config = dict(
    arch='convnext',
    model='sound classifier',
    dataset='synthesised imitations of 52 everyday sounds, one a clip',
    train_examples=39062,
    n_mels=40,
    hop_length=160,
    input='log_mel',
    spec_augment=True,
    win_length=400,
    targets=['group'],
    num_classes=7,
    norm='rmsnorm',
    activation='swiglu',
    mlp_ratio=3,
    dropout=0.1,
    inner_norm=False,
    subsampling=2,
    layers=16,
    width=192,
    kernel_size=5,
    loss='cross_entropy',
    init='xavier_uniform',
    residual_init='none',
    optimizer='muon',
    muon_scale='original',
    lr=0.029,
    momentum=0.9,
    nesterov=False,
    orthogonalizer='newton_schulz_5',
    adamw_lr_other_params=0.00085,
    steps=23200,
    batch_size=128,
    epochs=76.0,
    lr_schedule='step',
    warmup_steps=460,
    weight_decay=0.01,
    adamw_weight_decay_other_params=0.05,
)
Rows from block 3, named by matrix and row number. Rows with one number belong to one neuron. Each number is 128 + 32 x the weight over its row's rms, rounded and kept within 0 to 255. All counts start at 0. Numbers have three digits each. After the name is the row's rms in percent of the matrix's.
# gate: MLP gate (model.blocks.3.mlp.gate.weight, 576x192), inputs 64-127
# fc1: MLP up (model.blocks.3.mlp.fc1.weight, 576x192), inputs 64-127
# fc2: MLP down (model.blocks.3.mlp.fc2.weight, 192x576, transposed), outputs 64-127
gate.407 071:096107140153068194174157129135101169118154136075159161111126110067082127122112142113133145140095140079142167121175145102157131113132083141101148162202170126157183163132071094153114180130110159
fc1.407 079:118090094126105114125165125109106148119135127104130088033110182038142123069154119081181162152124157079110136126182142175110156101151126145109152175138151133053139106129133118092181157103131115
fc2.407 070:150156097121172082118134155131116092185124125121079113110145080172149114079074175058150134174137185172153197100163188141138134129135113114124135122092141165169076135087157125155174149112090076
gate.408 121:111088138115116146125196090145161156131121132102098117141154147120156113159160147120133103161127140125168091141133120063076069090143144127147137119129150119119126214181175056213090141096117141
fc1.408 142:144127131096130137119070093147126119147124126115138133146124187183129141133122134086115207113160159148112181089081142133091090198143138124117146158098155067109127039168101122103080114109107104
fc2.408 133:091138129118143175113083107131160117129101153162103156130103141178131100138111100137081055142101148113102063149131160090100143173176068180061158165132156101117115153151100112143143108124135104
gate.409 120:141171096114125235137206130180126153088127122125077120080115172077131091156133087142136130162187094135108146123207167140126098116122152123111100154168145154169095200095165159172157146111137121
fc1.409 112:144138158141137126089083114083131134179104143121169120108144150143097106141162127141145053130111126189096110115157205129152135136116132136083123098082173138133139176193058115119125143154139159
fc2.409 111:123054106108202184051164175107109175152128099141090165145123038143118136151167133143137144141095108103172137121139133093105170095153088138156201127131099113073119145110120120139095147107135049
gate.410 012:050110180086122124129107166155109134075182204119153159119124113152177117146143081111105141081113121076167103147127080163137138190173106059139164126117072094127152076179073188134111075149090131
fc1.410 012:180124098186145127092141092092134126142084032137105185140128119113097136124138150144128143147132144147110158153136185094123100037115159172122144147138175108156093171070151050159135155131135126
fc2.410 011:097061152181162117144068121060128124187170181089078108176155097114142145152140154143103145132146122124125153058147183118055148167115115165160189158137150091166124120128194117088109152170115091
gate.411 094:088155121053106134188118144195137151103147145129130073091090132112152170098109138094139175137179094164185121156112122125133079121042108144097106128157089109149136139163093127096042181082191117
fc1.411 098:121150105138110079166162137075088169188103141177085139146129135167166131119135116140142127168078149108104093095152128097152104154092129138072106136157091147179169109120132164146096163100127127
fc2.411 095:115144104126174119053081121105085182164126170111161112059121137175105100191134114134116162222100139106062112131133149099129174118090178154088131153146165123145121160120131099113065110179133140
gate.412 027:151145114142148098085194133106151105130141112166112145134120139101129126152102091156144136122085084097177087142080135152223109081178098125099114103146147145142131103137160116181136073172121139
fc1.412 029:100147121096096161157061090141110109152122144143142120150140118149137120173180142120112110116152117122104163094125132111061123151085097106131160125154116078097144128061093146064145157099137112
fc2.412 030:155163082177129064146095066105101154079113175116171135133115099110121097132165143108116142158067126069150144185081091135089112125103173184104059132172148072122136164178065146181037106122104104
gate.414 010:134116165085160157130153096137119168118095144122115134102124110166105170144146163115120144152140169152122112138094117101094111135080131130132134080110193162107073150139159172125119071138116169
fc1.414 010:135135142151068101127140144158157054134161145132170130128103113081132094123104127139141103152096109111132130128147135104182121117175147115116123091133090106165187125095089092108116193131124102
fc2.414 011:138161143103130089157070119105073139129136086186149067175173165096150097116143108133148148182062099179126140219139106121088082105082148177147125128168143135115106111087088115114125134143108184
gate.415 103:129164108160156163149121184153110104127147142105095146156179121110163057054133128062197176126160066137145122131181219135119140159165159135146122078111179077160104102087140119165131119190140166
fc1.415 104:087126159104144160192117098147109119103113135190123144119154091157151156159146137143177127157046133213091159088121069143122115144112159101121054153109141137139159159071102083190128082109086110
fc2.415 108:080146146098080106105141087147118134075088217138183127130119111184180125182111061153160158180080106108122105132165101177084094110166156145115150094129082148115118082131160161135088107077096136
gate.416 068:102164106123084160176113128103186161090132109116144095108145118051108119120106130116122091150113169099085115137181132051116092037054083117131132066066190155106167134162168140114132115148124093
fc1.416 067:104160077109158111156160122080161154087132092088133061131134139079136149098071099119157111168073197116128112135134138104064081025081099102143146119119093136126151077125131159119134163126108139
fc2.416 071:097125106131183152156196154169164155138154098086143160152094144202151148150149100148151140113150125174124130185069123106120146131081036100124120166144126105133120088104115128093127130111153065
gate.418 033:055135137167153165143133124149149149137157153131100217165138106171120133150065106131156118167046103103148115091142145084123113146134141137139147130137138132190087120102141093167112088157090131
fc1.418 033:114150124106111114107115148160083091127140192171162101201163107150134186152159188096132090104131110144118150149154166087145113147209163124117158173158131151097116108119170061105108112155097178
fc2.418 034:116091147079135172161172130127198141118069112149143111104147103137158139112096125039056183153110131063112140133192097114116142069085150143125120133112103151095085075087166165178119094153112104
gate.419 047:101121097102174117160039120115126176150128139161051145155050116152126103168162167125141108126120083162121144130139097087102170155144155095137137114154143194138134206114168098139069138116103099
fc1.419 047:152137105162132094109079100124101143078167182089158081095201166105142163125098112132119136147130125135156144118131123105130213085134165130106156120162054166109169153154116164123101132122176142
fc2.419 049:148067110144137138107116129109120059057139106110112194144170150125111149164122118185148134121112155173163074106134128147092102116082173128152091120193215089116121060173106171123164169203099097
gate.420 156:070124161134146185147128148149139126112109129154121199124090161146172118121148160129117123198095133114128110075180149116154132093126139098077132106150137149129165112113139130105134131140116077
fc1.420 152:114148144126096133150157118147068131153164139144129115152088165131168205122191138168150090166153111134171118128190170083161094136155177075095168094111137110126212141107127130171157112157125085
fc2.420 145:085146163122159181115089110116112095147229140109139052155165151131086133123126147160116105178182146131130110086130165193104118108092153110092131110172094070153068097088154143099153098159126234
gate.421 139:153165141104146102116167151178140165135142147091189142135121140165147111202131165087139099083146062077175145098124145124144100151149071126139148169168075120109129181081166160108075139137179125
fc1.421 144:096104120141070140141153129155178132099163122123133171089105124128107147124169087174133120105156152110135143145117048118115171110128125192129065078087146136104084107131095103140104119082103139
fc2.421 147:116128137105111159113114147114141127076123166139140177188093090150073148079117142135138134127053149116162089099118162103112067109159110158166147112123130098142096119146076129145155145134114089
gate.423 153:124142201082085131101134131202158110181113082136108153160140155100077103146153140197121086149107109101176124093129122150099086121115115096122134143126126158140123158161137153136100098122196143
fc1.423 147:110128131152154072116101162118133151050163147098168084145097171166139130159123094179115127091086076116129167113057102106145133087112142137113083156136154129148111121042188170183101123153116134
fc2.423 160:086044168105073105122138110109109176113143163091118161136118093114043167096133114089116181121105119067122097161081085152113159179083077197139150179195121160133103075069157164164112109122123121
gate.424 133:166174057093149123140097151089088090143090096153087168106103130131057132150108157092193172080076139081133167073099060155173072141164142170108146132131117136134153161127125154112169184141130124
fc1.424 133:201222170123085124156084086195125073140130123166191130176155098140140054094169200175096152167034119152144169159153135108091111134151161115127093141099084131145100157154091110161164090147138144
fc2.424 127:115130155125075131139148039127149161088130179126177100100100107127100166143184134132148125125142142118183102131172154052175087150135123147161131110161122126171177092167133182071148118127154156
gate.425 010:126157138200139104140105090129138109122149132140125098161159115124128196152122141163131132140150139140146187118121120144096116092123157111145130137103049157124068142119121113132084176126098187
fc1.425 009:133131124062127144115132169100114168147092126123121154091123150149132053112125108085129134127099110119121072126148136116170150146111116151108120106154218093140187121144131136111149081130147098
fc2.425 011:131142108085145130126153091125080175108078123157142148161158167115128103121122129109164195109196113185125031126153112090149100130185119110147160135151185122190115103117116130142172133157145153
gate.426 011:164110226116114132101158124110129124144123127038185142155116134109128111134135149134215121116101161102149074081097126130080105145163080123122166122125069121116151142125078101180109113167179171
fc1.426 011:168140128132066168108120078131114150105118125095146069126152109114140120168133140123103075161143125114141114126090136120148164121127100124135114147134116173102139060173154109082188137145195169
fc2.426 011:119137095122144147165140138067140109143126180146179208090109170130160174134087165172156136083165116092101137096095158121096105166110070133135140120127138128159128118058140154164118128164148119
gate.427 141:053102121173098073114174108102073084069095176112157153107135105149116136098160137141140149084195141173115115099134123096119092151165142126120163142127116110151101088142071096125126129110128169
fc1.427 139:090141146095123159134106150081118096178125122149106100084088092157093103119128166116102196129119133055130199106138077188117075140103087164127121125178194155119127142095142153189131118181140098
fc2.427 141:154102140087109102131107119077065155135153168215167175105080115120117152098098078154155119159135125126145136094110101101087138128128105152155188199087126120173162110097215160090096140091059094
gate.428 073:134113133123100068100113139119069136129120149118117110096055138193138116133126101109084151126144107158136108142134141140119098100143087186141117207131140152120139100079147142140162186113120121
fc1.428 074:156091127115135107115173093102082122114138215164140145121096097167089200112157127084135152145113087126120120085191129115137174178118098141171133226134124154166157071125117157137215122141119106
fc2.428 071:161161151124133159074128111061100099092128104172126096104104159106095114102102132155103123109148056112181152132154134149070086163142151096112152126168150153109125130173121127164124139144113085
gate.430 058:157132088127129106141208104135159161105143131184145109150119138157162165104106106087179157097147102158131125144079146078131188130128155130103120150106203179140140129186125101144155163174150130
fc1.430 059:117122103110174156099111154122094166137144163139169076108125121119103059155124154173183035164167138130089171108172174120140077160134120109095138115113191167086086173102129131111153089114087094
fc2.430 057:161113151149150154156141098116095147171121118061143169203126132140162100120178133121104125145186105186114130132146133098116158142099138157115146061179148131078118103173118199109174189196139085
gate.432 121:125135195105043167123163137113117144159101133142141165155106192109157116154117127115150158114102134103093164127112132104156117135148100086133138170162077100130137145127152156149154127106156086
fc1.432 120:164133202118053120131125143126102088092116140155145148177151129102105096151137160127099119156161163110121149133107151166122142100133113112179162160167055074098112143113143130169089087113101133
fc2.432 118:148106121076143135128188104097135145118179157146143132150037169153107102133091101107197087165205130060096150150101139100141168097100083128130101170117130115159183110116157122108144179147119136
gate.433 147:107124141069124083121132102136116102067164135133127089158148163092097076112204108082105101088122103069142187147136085105150118115166119192130093080141084137116141155168071190200069138113160159
fc1.433 145:170161103099155143129181060158189129093117182159123127121094124175092151121181148164150069162179099137101118152172112193123120131104128083087101128133133128047119087159164129100114101091148136
fc2.433 147:182121143117115094158088179130255136136157116113124136091176120122161105066108090153137103131153151156092167107124184124083110144084165111172093144071137109131143114123180145183121104127209122
gate.434 010:117163141167144120139148149092154108134110148075127116087078158121136143155108160168119134100182136069087188094090122079151160145072103134130142110106102097144054155135064108139112162107106151
fc1.434 009:149140161085176089155157138095101063126137168114197166115127106149095136139151123138078123103120140054172119145145103116156185063115129074092145131147204093135134101147218103119131056161123136
fc2.434 010:138143065083216145113108131099137076119122159145125128139081206097147128192145156157137099078157211118110191132138141125112133106191101114193119076079129143103103113134143055108103127140130105
gate.435 078:149059139194097115155144113176126151098152100131093171135126093038175146135197142101113170172172105154087120129071132118169160110110139103142146156110079141106189151146177070155109146114126112
fc1.435 085:116131155150089106148100073112130132116148110157138115160126067055150128094200114176139101054145138197079160156122129132172131090125141154114161138133067096134141151169114078141113157125150114
fc2.435 086:125165150176087157093128139109098103094167125118150168181159066157134101074191149131084155134133156116104126112183121191135133133194134099138153188190119100103159134144166114137128149102159083
gate.437 117:126067076120091129173143158185142117102120128084135170149130052144142116129130115104068149085111163150106126148102096141116105169118085090154150106142089116102178166070126110132166169131127127
fc1.437 117:110163113102144136181106139049132118060146158132164097100139077125130140113201134128188130213155150114063093109116130190130083134148217119102149080126108088084103060168101147085105147075101138
fc2.437 114:126115115117140119101176181112185144076188109118137136120096055107130178131072106118149131148118108174162127160190110127118139114168114046189136113156146115149117168089134107126160135133130101
gate.438 082:125079090158101128165111090053121175160149106140109145159099149118163146173070088118123128114170138062121145108111116055159093100150126204174139087153128157116178121113134111167153185085120115
fc1.438 078:144109138099106113126136111109134172093141103178102068116164112120142120103153199065107067090169122106143146176132129081131120167147117172162140094160136151085107035078129114161096077081124142
fc2.438 082:171082118119069141181191142139140104047167158141168092087117221101082122135127121129141234120155111135088104188147131089110175109157093104164124184175115124129149095132112145141106157141127160
gate.439 152:122101134125133138099180097131149045123143090071141111136175158130150098108143164080128086132121129156141100140165079169124116181159151083154150136108030105164101116128149108143156158131113141
fc1.439 149:108143127109160130121108124075117159170115096125147092136095100049080131073165116111136167056135097187146151100101065153097136196172130111079061115151150135138105125137163125104106152167144097
fc2.439 148:147131101091129132094085160176116122201131162148153110096166123133109150163168095185196132131167109170162102103100169094150125154114121103098100137160151121131177053155142151152128140104133165
gate.440 069:161098138164145169133034109070157135150122124099111095134126094153117110106156158150143165172090108110100153109145080126113124173116160137122215035122098146114153139171162113096100123139097107
fc1.440 067:151116107147098135161012096092115113159125130148122117156110092127143129124121151138170172162149143199119153189178100179136111137157179145137220022093050117160157183100130069153142124130143091
fc2.440 072:101187139144131144117110045127107109071149071105129152104136110120103128120091120120156142134140068093159129110111178113092165103132095121106103139114107140119107148135139132070117136162142181
gate.441 128:152178139144065179131078109101108151126175095083148102179110175114098130168174106121110134099123119121119076086144134095120169122163129154148109158141091131190122119133155104165111098105110137
fc1.441 136:132060104082093158142109165131133128137100090088141176139139047146141039119072117175125156063130153158148120144214151060116177078170137170154126142090222152092109157123124156110127081088116144
fc2.441 121:215097117104139096111130142148106102164090081111120135110125160107156057129036163091127152120105131162111087130196158148077074141160149209164122122082153071110140130121167085098117128086130125
gate.442 111:118143160117152111106143145154094159068084219096131116116169157125072110170098180170128141147156112074099084150108097143145142073105142091101092100128146179115146120137148138130175099153108098
fc1.442 113:166149146150139127159108127137130141146099061130130097116204146092105095175175162136139152120171131102085109067092167113133140094163153182158099157118132138188108120166111147048104149144141155
fc2.442 120:174124129151083101129170207104161118100114076119083119078139115084101153160121159109152182118074156140162117067136103126150129105177192126167111111172102185153099159121154096145065076121137146
gate.443 123:158200144149133089168107135121133130100181102132172145086139117112177135078108142126089129084096085104107136076094137153185100172163104162090149148123102153111138158166182058158064097141119121
fc1.443 117:124065158107112114079167106148122135196132107155110166117124180112076141187163163168143205161147177086121130141150046080076101098093218158124122135126127107118131086123081183081082096114151172
fc2.443 116:133076117105127141129184099139137085101035078114143134120120092096113118098126125158113117047063139055123225116139134111145134083092118120152136150113138117164126076154139130108129157143159114
gate.445 059:078118073127127181105091105104136149160131049131120095172121132095165111150042135106185120148108104119136143089132088095148120149096082152096127130080155124168169176135145164131164126106127111
fc1.445 066:105065068139131145089072131139139104162124104110123083119131114088154127148060153135172099128130120138156129109125061073095126156115100141116129106125163149147147176110142148175166142124122122
fc2.445 071:131081153183078113131155136140108143147115167115124136143083093181184130133102095199172089118157117089139174201145160176123189130161122150100139126164121145149130102087135164164128189098149169
gate.446 144:137117156107117131175160162092051103096123132184121093063137107141123155106113117074147175096158091151165122156192136138115118106182121153141128146134168112131114166146065111065093162093203147
fc1.446 152:125156090122158196151169050135151159117110041132123130132066165135155124151142123175126138125131133117126138063114162100114058137220107096103169153144112129134071155159072168173181107142089174
fc2.446 158:118123162131096150109124180167158170079159117081130116172041169183119188141169176141112061142181142124119085175105125189157127123149102200176120121105110082087095159069095133159080129134171169
gate.447 149:090112149087128176161132107091146161132114098190164107162104087146120109146117143163106156135153071128144163064091158112144066114159102084114141114101075105090188062063153158133162140083144140
fc1.447 147:096125175087125122069085127122138160127096103129099118126070159122067114170119239106124126119130120171147128056111130163137118146130118142099096183126124146114106128130122061130179099167122164
fc2.447 140:110158153190107125172155074088137155071135119120159108132132199148142136126093073172130125178188149139141121187085140111122052142159135096123158139081079153105141137101210142138101105121128118
gate.448 139:124202131151128146121145145170080077107130183143183114042103081167150128132085138138128106165101191177099143156077163111089138116121168194089102156125153081169137135134156148177120126143098198
fc1.448 128:185127064154136124090168140104088092119116107147186092111138160129158109091136168132103084097170164158117131109121113108108167126138092133096096102174062153155154105166132093129120114106107122
fc2.448 131:174178062114138113081115121135122075129119087111087154136082088108204186188102136163065111145126132155182122132129109124104118211175175143127165147120176186109125174124078109112123150112138084
gate.449 136:112132147093170122230111095188133139095145124127136140143126149100139079167132110139172101126139203122153140157123133124107105134086125121096125119119151195135143127149140127099102134154074153
fc1.449 135:091093113156171076082200122185140138119169146145076103192144068087071116133162070150137152123136128162126136150156096100131156134084098100175150188111169190159175112110132127085156144126105192
fc2.449 142:070086124184092136115111118121143165115124112125115200141097119117150145147179125100129158064051153129149139089170124164162146080162102112127132189141144122149119127153136136090149170085170144
gate.450 162:156120135183093127118153197132163196097113104085097173184110126119141099155165104186152137158176148138148058135118143074123118102143119157129154183182115120117072186108204128114136111179084161
fc1.450 157:086134131170101071071129135132094169168052077072145010108054117078167172115157131125179106094170141159096074094147123089116105106126110131124144157154164107081106149120149123093112151137078148
fc2.450 158:156132076135112105137191112077156124167051105102161132118083095148162127159123137120095089106077112113115139118087135142121151102120080089102101132105141161143104125132100139218129126101117077
gate.451 140:095128130160141131140181127161135076106189129139142169115100115127141080152186106103186171118123161123126154133142138152107106113131142149149101120113123135118099108078123090108156146207101167
fc1.451 133:136087100180128150130109114149077185099131136147097145155075090086106139102171089092076187147098125112080130138042169131091094079097129165063142147121173141107070087099122143194071118138136105
fc2.451 130:063151116125097112135116128059122137092100123089109099121120156157098148106171142062138161119106187082150126105095059127120170090126119176091148106095086164131181110160194128151073181141073121
gate.452 062:089127115142122110121103101124080123099174120202090121109131157099158097189084155170120096079182140166109112164100091100188136089145153113094114091160107091085081112167071073098146153104129209
fc1.452 062:091182139141138127105114140110112108172113123117115107077137179130118120196119172138096070116148139127147174089136118101201152075074148170138068061097193130127103155100075124084165163077107120
fc2.452 062:138090091149122145131068119090122142155165141108123095122164123101113108153019062149113111114176130102132118189149227110117087154116132117117139091110098139170089122065156116199123151146129171
gate.453 154:121119074107099127086092153164083111157108089164132129105110142115150110113091149102164095132121118198091112125150163127124091122151129171126122140101090125140165167057147178119140109186154122
fc1.453 151:172128204140117088148174178137101080094156205121075132144097075080126129133138133081156092129104220141138139104120155133127145112127110128113200128129121144157127120147143076190150118120063143
fc2.453 148:117102089140126066120108143043136147122113111082115158138137163139119131152114119156078067142092140183182113074137081134152119144223142062124137138106134107112111116154137167104161134095105143
gate.454 051:112091137082218174152149159119116154165090082087180136087144189133087166125137143105082134109143105164087096163115057136170116096133104128088126122155154127119181122145138132142167164144222115
fc1.454 053:173153121127069090085124094155141147178192108185104180115090096211079106144160120109079164115115160107123118153094154120098175113155155092127114101101131139218082112113125121143075148145103091
fc2.454 054:123109107121143074086054146106101112086198111136081183160120090119161102157124123145074096135087108090134146114080125108133086085121154149121129116123088166118197144117166160140162057141140142
gate.455 029:097091105127079105157155156142120123120161127144142180150161149127111115156093107104104080100075069105091106197132134130172031139124117134118091103047112092154130088110114137134059142096132122
fc1.455 028:142169139162212150099155088100129158149100130094123129112092078150183125141114153119117152121135180160170140099166127125099178119124137110144100109128172157076128148107159077158144096172103174
fc2.455 030:085108118145112142134127106107075133148160125110110113134123137150103156076164128166096166124084138083077068108035132102105144152126143119089118181118062147120112132062177139117097056119154144
gate.456 143:150093113105151155098115116133137107121172122137150102134078173159090215131162113160103133125131111137136141156184140113148103147139138144114156130164103120138138052146135182135170164161153072
fc1.456 143:107169154152087125136115143129215141136150076146138154161104143139125185070130130149139130151199166093112111093100155119103136188148131054088146144178145088123112154148128086136087107165143132
fc2.456 131:156113096145150106130068143171130147174102164093138116090138112130127157154144121144115153136130108142131098126154084101156172110107049132153067168128119136150085116068184160116142070182151204
gate.457 030:147192155101094129148140192081176106149120141074121138174101090078135136133090122120138130145132146092121116097104144110153140124098100083146135080141114121123050138102076076126170157098147193
fc1.457 029:144175139146120161160116227118184109124162137084105127139088143066118144137095123130144116151117153096139084096140098131120163123117098088140129098183107101107067141130083088127159136087138189
fc2.457 033:162166095130152120082061116120156148115135098124141107127150199158104217147074179167153141086136185098093122127079106135117155156161101151166164150101126108132174138119163108154117172162082053
gate.458 006:126100164155075179093106106119156136114126155193124091165084087144091154163117109119100096105116104142114156126139126165136122052075129118157115141186112151166132138202133143142179123090148128
fc1.458 006:135103133138193123138143125143170109110105134130114097107039149102149192142120103126183074118129151189135163131120084122148181094119106115123099154136151106117114151140155120040131100082132153
fc2.458 006:137106104123127118176122144145059153167173148110122147096120132122145140127132132190152134125140134111125092140147146168090156083159139109149103164160120153166235096079131128144124116142113040
gate.459 081:135111136109154119123096161150106084091093108145142114153081121164127209103139097102189146119137103145096094101161129079074153117164105087117140122105141074119125122101172150116087125148093069
fc1.459 084:086163135108180122158134153133152068138145156095056123134161156073127119126124165118120133139109178160081104174090135149162177170133053153116115091145169142109129139140116124119077173150120144
fc2.459 085:191112086140090101122126176126164144106135162102098156098143120125164131125139212134123122161122164143149141130145064130134144123185118142136162084163141084130062192131092121102152108158102185
gate.461 151:080105167123075065109191080132145140123081169166167164150136086075140117122099155154083145158165101083104148093103149119073178165196156073106130140114177135121146091136180106124062190089163186
fc1.461 144:132132142131124134177102142135136113145123168125097109160154184194101119150186115139110111173131163194139098135164069143191154116153142136097174133158040145091120089148103157214205140114189062
fc2.461 141:167120169131137089159098130136152108095057138145190090134109128092155199092137143109145174129092140116143109138153105106182152066122129162109090118099128126113084105124182168131131154170179111
gate.463 110:159178086092115133159152084162127149110166056183110126074145044113048156107202112125144157114101094129083131202138158148195131091110172085081173130109162121106121036150164110135138105197093137
fc1.463 110:141142078092144085183077108154192135142140134136124121139101111139198139098072081164149118064147134104126104126150120119089192142117159140078173146111121115118189117091068148082144127142134215
fc2.463 107:112179189112108082171119072140126103121157105121169100127161095136104158099149133136101100084108118152151138167127128174090122171149132111113136120108208079116106131163141130089110105131121124
gate.464 108:095148118154110041145128109136154101096123087115162098173168120108098143102131136067121115134105090098099098166084136145158127138073109170135083220176122142140116097171126159139088138163120139
fc1.464 111:129117156141127117153110114141107166161074163123097146068162064152117158159142111166070118147162159111120041110085144132192152137139067096147091144118122160128149093133107095149121153179151117
fc2.464 114:130126117136125142121126102112103095112173171128104047167139160203106115125181188158108123129145085092123129157048097123224128145089163069130144181068131120085117097151113134128214070041102105
gate.465 085:129132166158181174169071136113123103061127106068157111110111187146188096139161126090134154178118177073169133122156131119093120120088125093131122146163111133133168099118142079137168153044094175
fc1.465 087:130160096172164161151174157188127196101102101097143116157116079118144147175148142109146105140100091123153158176178130155111168084101142088122146193150088104076155153157108072109103181091108196
fc2.465 085:159124111195099114127123105102145170108148113119112161136057188075134146092174094106139114117117117148121185149161100146118152122058076151076095162087124149100134086151096130149173133057108094
gate.466 032:155120147084071095147159162111115125148183101149145172117132136162135161169141165132148190124140101115095115075147081151079162172153150097145172114116130166131098123106034099106191172133189128
fc1.466 035:120091131124158110075134115096164147160100153133175138135150147084127095118130103129119101140151111101162116097088143117164126101116096116093201173160157152116141135137118126177128166154033197
fc2.466 036:113147108089167159163180082102192132142141127128154083137148229138141139170122153104155102113122161159083131135113068076098143113128110107202076116173125034120166117179117100125117167128063116
gate.467 092:100109139120075119144208114134190098091153062067097126108044165107155141103093150138118163101117135094136120146199105115121147125075130154174119128181066149152129074124096133171193161089129159
fc1.467 093:168127160112132111136087065149098193142127139155142100073172143119123128144186175144134152154211152192149140130110113107104154125135075135101119126142118098083092115132174139131143157122176113
fc2.467 094:147146166101084108114155093110124097064181173158154102136132136123105132139103137104101170100190149121097059131098146125104151098089201144146123124150133144079152160144086102130128127148129096
gate.468 067:172106111044089211146141165100146116142072109151094095152172136141110093099157120100103115115146141096102103067105101093132123175156153146123109168152158134112106145136148140118104110119186137
fc1.468 073:099153094117168173149147166137127178133093112201114116130097128092111112071148145147194112105163168141107125157037137187116132215143084099134101144096106097182114112134090126070120059075143123
fc2.468 067:160076116119074074153153146192115129110092113127051104132148111117153170072140136116065094166108130146107124173117106164143143144087113084116144151110118094132136133088131114123131105132142098
gate.470 086:150170115115117128102146111110074059142076118125100092148159139124098210137085143200161112117119132101092149132156152144198132124128175132143134058166132105132120066093120046117151085114164130
fc1.470 089:100094118091168129171058135094171154120161108089117159133132075127134038119138135069095146110101133152174110063126127127157126172172082168163127132098173124111124132160089184087118151169136134
fc2.470 091:092142126063070047108147094117168095121049075133165150119121114143078129080143157112122176135147102134166027167129118140104103169118145124141150153152207110127152118141097139133134112171101153
gate.471 093:135173106168187125165104182149094167091193152181124127184123173107088159106122189093193087132053099164141204127123103169115164126119145106126165142125165077133120152117113134122117150091168119
fc1.471 099:051091121097110121129074102081171107171097129102164152119151103132125111095111087157159164128159147072108081111125164119137129152111153138122093144119130182110144136170130154115146127172107170
fc2.471 099:094129100090119104128137080152165083134080152173108139135108146152114079067139131168109093161138101120065092116109133119095103139182186167157208070156134126088107114109119143086148110102136115
gate.472 103:145156118128148164056117108142134137176112182179097159161083092129111131088080104094075087142078159188149175112157088063168131171125118154159151188119149145138174091080198126163128092191138110
fc1.472 107:152168095150112096125181129123173155175139113105121169153085130071102112145093099142165147079124171124123164119109114108085079214048063134142132137056181158155128116104188141144220090152108171
fc2.472 108:176104096092140132117148092119199115118172109098155100182163159156156121143180154174132127112136163125054139127086116063128147151118173116146085066136152122128126128133142112114129086100091156
gate.473 138:165134122094115126171171154104126097111098063157126126148153153121133122142067158162206072133147128131133053078107167129194138171161086081121098109161111129107160090180107120114193091121137124
fc1.473 144:166138128106104158104179097119122119099101115141133118068108115137144126108083154108124135073131220114107087065113141095123124157121133152152172091091094159115104111179157100202135158114197161
fc2.473 144:105112121161088128145122106151119096093150118139160138193116138143106120144053123173147116140118127064161163100168118155075143144172111154192193107115175056132080182087154116099108180130081142
gate.474 116:133154155147128147164117088110078070085113146141081143133100115077086141101160107140149195133162122077163092106152120142087124125146163131155077124121169129144056087064175111121189126095113088
fc1.474 117:098111222156156079133146081109164122162091168131111145160173084068148121113072088115137142135157131139106150131149094138142075111155167132103149125103186153162080065139136178143088140079081182
fc2.474 121:184126150109131101203128120153203091105101122139096120103137106136123092117123108223034109134093143085096141137163124086101153136115110126162072145149145093158226104108128181121088124105169149
gate.475 138:163125145151124136181187165067201104155193125124162098104150142156142109113145137136224178150161105142102078139153160109126172100097151156162149105085114114132131155076091091150175147126079166
fc1.475 132:111147128126131151138169156111164170151142137121101151113122116133131160141190143143062123130080051122100047158126191121096133106120106092098136094088131156174175128107102158087129146072106112
fc2.475 130:107117183128121100165151164156117175109081125100126131125118084121120149151116105071102144088141140161163153149139185195091116119129121156143142120157095130132114096082129167202122133041166136
gate.476 143:163115095143088141136147162140198128148122131135175115079139188165175136083102159143155191062144193109148130110066134100143112127095068131093150082103101181169145109122097128102153143133102073
fc1.476 138:118154204079109122116123071181147081151086165126105140137096125143115218159143169084120105143169104134181106139115129121149170072099163139077148142084166077120120137143109150125144139085150069
fc2.476 143:127115129158143093069186124071118116095098151143094093127178083149090144149109164140104155136147142192126156139121129208135126089172111193067151107131100177123071114168155130125136131157137094
gate.477 133:171126120094096115094073058145205112088128116159141084102110121073151137124149093151162149088134158087088166101109117140167124128156084129046114089167149095110105082135148071183106181160137110
fc1.477 132:098125126143127095137131125086127104108095130165060165142149124163115109092107075112129113109091162147111135111142160158162100140139125118138129133098134158179064122103133189094051120123146100
fc2.477 126:186118082205163057133132114099118101106128113126130179129142120143144132138109126116089101116126125148131174084137136106132138179166117171104154158098172134157101160115114069170162150102160130
gate.478 085:079142092073148161143126117156132096160117076176106105094126116109175112138043087211155151183129117149075093048146137120140101153174146093119130118073104112138129085080125127111139185131172169
fc1.478 082:179155065133194102136116076137147128178115131143142088088064120152122143126153114164163164077112130092082098122093127071145161156159194103090166153135135107148150038068138167091096132152101168
fc2.478 074:082182145135178075148132118173151130109129197145169102169128125172086114184073172179122141145110104116137108149148160103122155100128120102137111096089147127169134135117161076119105100144142109
gate.479 115:093116115169100098109122095126104128082155119122166157095176128179183129101105127105093083194133104180143138136162138152137147172115180069150098121136146136102130100131121170138130125112163076
fc1.479 115:169138141076128126107134191128151145125099165075157095142089100155133154095147149083115159155062124102093109140115105141206135158117106070118094174168181091125047168084127075102117098087119087
fc2.479 108:149079139103136116123078125117121120115116206152144120120110165109128131139097128120098084115184124106087119095113082076180081148071118128146164142167116174099165146145157135100120108125150126